Rows from block 3 of a small image classifier, named by matrix and row number. Rows with one number belong to one channel. Each number is 128 + 24 x the weight over its row's rms, rounded and kept within 0 to 255. All counts start at 0. Numbers have three digits each.
After each channel's rows are labels from the 100 images, of 14848, where the channel reaches its highest value: "lies over" is the class under the peak; "top examples" is what is common among them. Only what is clearly more common there than usual is listed. The data: patchworks of several textures. In brackets: how many of the 100.
# r30: branch 2 reduce pointwise conv (model.blocks.3.r3.0.weight, 64x128x1x1), inputs 0-127
# b30: branch 2 3x3 conv (model.blocks.3.b3.0.weight, 96x64x3x3, transposed, each kernel summed), outputs 0-95

r30.58:105131178116148142126111084128175112093123168137133148140113089164098138157089059153131121078136141125146102142140112133150115128128150137089098072153077100144126120116114117132126146133142101118140126156109091128139118184111126136130131139124138114125115164113113140105134151102122121148161102155155118141137131113131123136107140146118183122189152164142100133084145161115126166165152
b30.58:122139155131117180105091141079138057172151097119114118143118146129124134130132152133084152125157132091121132156140137118136134135150125123157148128104132133118147111136123093128104137141138147144105063111142073146136151108134132137196106157126112083172131118159126136128148099123169099133
lies over: mosaic (45); camouflage (39)
top examples: mosaic (48); camouflage (40)

r30.56:141147127119131115132121117147105112138159136162144151142114085126106115153124101141145157150131127152126065109134139089091105101135073176138148117126142085130093108126102145140114047065076129110150123166141136164136138143136115167129122128136163118124156108130121154151105114139143145121137149094156139156166108148134156147136134094129101167184137140115149153145155121157147125149122
b30.56:140138138148128084151159144095142117128107170120096131093082127134158107103130143139110162149113136136138128171139127130109154108113145151126149117099140131119099081150130084125111131159102133096209122186138113129130121139130130132089133149128173147073102172136125111108120102129143147097
lies over: spiral (37); rays (31)
top examples: spiral (43); rays (39); rings (28)

r30.35:107141128147170205145122117137161114100100176130146151139180142095066171143140130167095156151149142123174141149175158126145118121121162163143139096159155143161147134112113139096123175148152131100124105150099165109131119144090133130117109121082094128153137130131111124085126161127102095117123120134103116130136121143100103140124142143117157123131115171111129122124160142155112128108146
b30.35:112150128115123180062154110141135105123141173123068130138108146150117119136176136136137145130147125128160137134119104097187132132161156156179146105144088161121123140165130127129106129083150097091095105085120121100126124128125133113141115133158115102181122121106121136126151112119149136157
lies over: speckled (56)
top examples: speckled (60); plain (41); furry (30)

r30.37:142158161121147114101159084160166106148131148090118135120110112153157135185130099140130140129127142114134133140130115129123143089117135155157128150187138210129133134125120141126131134127115180127148142128102174120101106176144118137126119123124129205145141123113069124116174121130141117101121149096148168101118151120130111176160119183090160125138115131123147103137126132147123132116122
b30.37:109151148125123128113117128184129099098177089115079128128085145127101094147118147124146134108143102157136143082139103133100120135127158125155153121130113153103126162128117129111094124055139163118077095104107152150118120119116130121094147133154123119122120137122064138120165130086143096138
lies over: honeycomb (55)
top examples: honeycomb (58)

r30.24:128134134100106131075138065166127131138159111143141129113108128123105143126130122098106131117160151099143124132172074162165116129164176116101159126133151135118071122129090107146150153150154084121136135119102079118106132104130099148113119148121148127149115088118169130105173136118111099144138120108136164110108097152099101190131134144149148126142140142133143130133158097127064142132150
b30.24:073105176130111166047129128149136113130158121148062121115165147127106142133103123120125195092122111109139139160107136119159141138139131158136151120134127151154135152151126171121146124122136167166104134120130151169113118152127102136151113121159097141158108149130108122124153148103132127158
lies over: looped (47)
top examples: looped (48)

r30.54:100117098141119129227122197110129166121120134129127127154131149117152136102138136121107124121119134120130122136133152152143130147149129146094136137136161118133137148151115142134145137135112135129124162124128096110099131054112110144110099130131201140125142136124122133156135131135128133153116131150140161145135128127178143110142129065149072164169150156099144137136166113153163076092111
b30.54:124144141107130093120138122132128178113070143141048130138156133132129114129139129113120120107129131118154131067140088115128115136094130111150142140140147096128138113146127172129146087084099086150116112112138077141120142087133109155086129136103150156118141099092156130145095157159100148117
lies over: diamond (65)
top examples: diamond (66); checkered (31)

r30.21:119142128149112128183144156108109194127170107137158139148132152129170136095147158142141113121133091143142137112107142090143140115120120125097118119120097100112116117146096163145141099128112117125136135144161135121115175117135131154175155119172173098141151127143137162129093140120143148110122131171154132147174117106143161125109087097116090137197116157120112145137190106146156127122163
b30.21:156130136130153126150129123147130165142099124142110147120166126121122173101144122132150138137138137146133137125144118134105136114128106123123117122146159067133130098038148154121159133134126104170139138150103123118144204119132133149045141136123137157136180118114143098118130151157095147138
lies over: diamond (31)
top examples: diamond (34)

r30.13:130114152129134098103097056113151097149118147109115126099056111168132117173143114186094131110117114123132125146114153123131103145120123142137108115218117183131108138105153147122128122094120160115147143142139130123090118140124079107139144122093146119118097127123133125152183122125134112119107121140158127136145117139138118191150121157115094122125134144145126169111154136115161095141136
b30.13:130162188125109138167134143209116145132197103172187121110147146122132153127139124114181140121120129138116117086169099141146106119103141126174141121134138138145135140122111145097112111141144145121149122147128106166117144136115131132154158115145143145159126144135107122125149117073116089124
lies over: honeycomb (56)
top examples: honeycomb (59); grid (28)

r30.4:112115156140106102128102122107120104142141075153133107111131098149151090113075148065152108131146153151153135139132101140146113144131143156130107091112091110159174134124122084187155155112153134116128111112117108129145112116134133167162146118130124131103107134107130137136144142157141122117087131132129140137141116185129113152159126112116158113168150143188147148124133179158140158188167
b30.4:099129144191122135145031166144123129124122169131079129126093149171141144133138132110150130115108134151126127146162177154090167132154138168146160128146133155135144131139123114147177130137149127143087153153143175142120102150132107131165127127140133122119150098153151138129141121139138120114
lies over: plaid (26)
top examples: plaid (30)

r30.20:129134124101105200181113152172132110142117174131149142141154101102077156118134131157094153116125130147172117108138112138119114165137112122132154110118136140105140134142150146148152125124111125112097075128119160156125119177084111146114153128092068110136125102110142135115105102114124094122132121107109129061147091150115139085105102120133133135159147090093147118136153125106164151139133
b30.20:062151191141135164135160104138128166112113159191097137107121169110133140115136135148079145132148124128165142109169100120148135103156098149197144125138130126139164092165136134135081151114151109132131126103135072146130142125143128127132126120137125125165124137123132135099105131122132124119
lies over: triangles (72)
top examples: triangles (72)

r30.16:115175118147164140160129125118135184121142136136143123145172164088120137119163111125151134110134088169107088091101155087069120087074105164136110132168139114146130126102127154115101121098100137128157155125160123135144145140108150094124145119100145134141139153074122139121143104137125120121110125184124114126143120115188158101139106147144120136158102141121095139122162116164160138136152
b30.16:087086111094149134158128110164117145097130131089080147145122151123121148126184148137157144137146140134149141135141124124135103126146104142138132145124131086131157125074121115153107144159147079130154121123114109106125175117134149146056140136132123135166166131137139116127159163176127149180
lies over: speckled (25)
top examples: speckled (29)

r30.2:109110096110133122115114100123096148107109125140103099140085140111130101185087102179128114120107113105115172117147182126107148149142133125129106108143130075140161155134164123162095141122127114123125128135133185115113135176154154117167168136092147124143113141118148099192130137140124164118135113117162149127127151096128108120090166107093094114147120139118111150167182134149120109131109
b30.2:144149161135136164168142151174123137139183139163176112120155090138145159129177083106169136112101139145122092120144121143182124138106137143134129122145142154148114121144081130105144099152147136131150124142131125119102146134106144150156118089130161152188147163158148122130168124101128129135
lies over: plaid (37)
top examples: plaid (38)

r30.47:146144123184166145219123203116137165125141090123139116143163183116139116111171159112126130135123134147115153125134138141143133131148137130105121135150112087149136141132124133118129133123136093126143140121147083123115140085153173120141145142118187101134138187142109157126090137146137133151121137178151114175144136150158119119146147081146105125177149138131130141122132137122120127107131
b30.47:149129096123137118147102120147127159125077148095126127128129112105104139130176154120156108126136126118169132094102080115141139130120142102150149124143158136113127109113132167133152121094110058147122138135119122104121146103123120140089138136096138138138155082041178133123106169159149147139
lies over: cracked (25)
top examples: plain (47); cracked (27)

r30.19:109137114129170111114117119104137161109135142158179155150188134081111193141138119107126133108149109176151099072138141118128090133083116136140138136136132099146107121126131171063110118114102141114155120148154111158169145117108159116154156106113089115147119143127107143093135127112128108142141112112137127143159129142167125122151114128161119154178118117091113151114191124098131145118137
b30.19:040107099104127145135147106118119136147112177101071129121061145127141123125181138139122135135142135124173136145150124136171121126143116150130130130140137088150150125112126116144125142139151100113133142119132110101118181142125124139082122115127100100159133141170158132135125162168141163164
lies over: speckled (29)
top examples: speckled (42)

r30.62:123148156131084172125163108152145121116142127123127133112163130133105108127148120144108134120115130092102120140127161139102158100096146133142126072141079148118079150108102106128151123161145132136118127126160141084141167135121133139124086156123165126131121135087110145090128109103127106121140086137120127159167108089163119106089081139135140131076098210121122125134114100190133136135129
b30.62:135119161111115180089134123130121109148149117140152120122151095111130133115116133139140162118131116170124131178099123142178113124129129101143119132105138135157157115165128119124060139140101134108174109150139095155117131122143133130170153137124133115178146164079097121103170109093123067154
lies over: wood (41); labyrinth (32)
top examples: wood (43); labyrinth (33)

r30.43:132136131098144124104135095131125107117096125099117122111122118171153118157153153170128138130117128106114176124121141103138131166142130155174123136166120227100114110124161128132119106130144191114144113112139137106127122203170106118142179126148137141128125135146140124134148139140140148114121128124150101133136169106119125190165150196120139140125143116126143117118145144105172143106122
b30.43:135147151128116121109124148165129097116180075140171133129086125132115136127113106132161124131128111179100129087149106151109119127151145142128083125110126136116129144113126098098090130085162182096121122139116148149123160154124143114130147133156122135149145121141064125134179100092137067143
lies over: honeycomb (40); looped (25)
top examples: honeycomb (44); looped (30)

r30.31:128124129155144125153129139123118145112085117143121146152163147126170100070153125107150135121144140105119065107113175140141133127151071116112120094113127123108132130149110116181138099115104141141161141108130156137170126096091161124129127124154138117109139176075121148143131108121161121141135078117158133142153102094158129106129101106148143114193160125127113192131156117130152166115117
b30.31:106140131140141145144136198129109194139099131098159133125074119122146151136155139128172086129130130138137130159104150122180135135154102124127117119145199147156147101117131138139156161163137103130184140118135125128132133132139135133134185145093113160161167138119131136118116148147129147147
lies over: grid (51)
top examples: grid (51)

r30.17:091110114123119181131144159077145160120089067111122067082107140137142153121154115108099085109149138104134125145117124102088124112125148135128163174117183085103106082124101141108153083142124152146104155151132112117167136097139135114138116137155123113149150090103130142123125149135170131143151158114111099139108111134114154133153127139152165135162109137118123097144155113140161153123135
b30.17:158121099120150119138147101150119135124109118104132121136121151107143120153110135130146116136137152105174130175095182144086110158181159069154112128137152118119148153130143142146153135186127106129094150151153178112145127140125135122175127132133138117096127148102179139141144169185124130134
lies over: cloudy (40)
top examples: cloudy (46)

r30.45:116141103137130115067134102106120165142139096180157128133162111097113138117075090095136145141150140138162132130153134146174085111129126107116118122117115127126129140164135139111124183128139088132137130129137078155189145122130164157141099139142112112142140161134128126152121163118131115131152127165118137133099145161091142155114132113143101151196146159161138133137178162117148115129178
b30.45:120068125149113132073131120065121106167122157138079119125103131129110140147155143119082139123116133085132141194147147109170130134137150153098125133118178147179132142131129142131177153100143146138120162113135165119133126173143146133110089131140147132139135157161130134145127138159142126134
lies over: rings (29); rays (27)
top examples: plain (41); rings (34); rays (33)

r30.12:130122118108126091155155147168110110146149103110102139149094120129173124103130130113123139109133123131155139122138134143147148146174141111102129117149133101133115119133119127133113164127156123098103083109112100132130133077159076171107132143142051126141133062158144119157140159145140162129166159104136159077103159138096145163128152120156137113174114160106111121127160124159089152107117
b30.12:142091169124128094114159138113131150108139117170099128112152083151135151133140138129126135123117126142141136102104137102148178124119155136174141126127154139114128117131125118130169091086122155126121145147142153067139138129131110098134117115128158152109121147069156107130159112043080117094
lies over: grid (34); dotted (26)
top examples: grid (41); plain (30); dotted (28)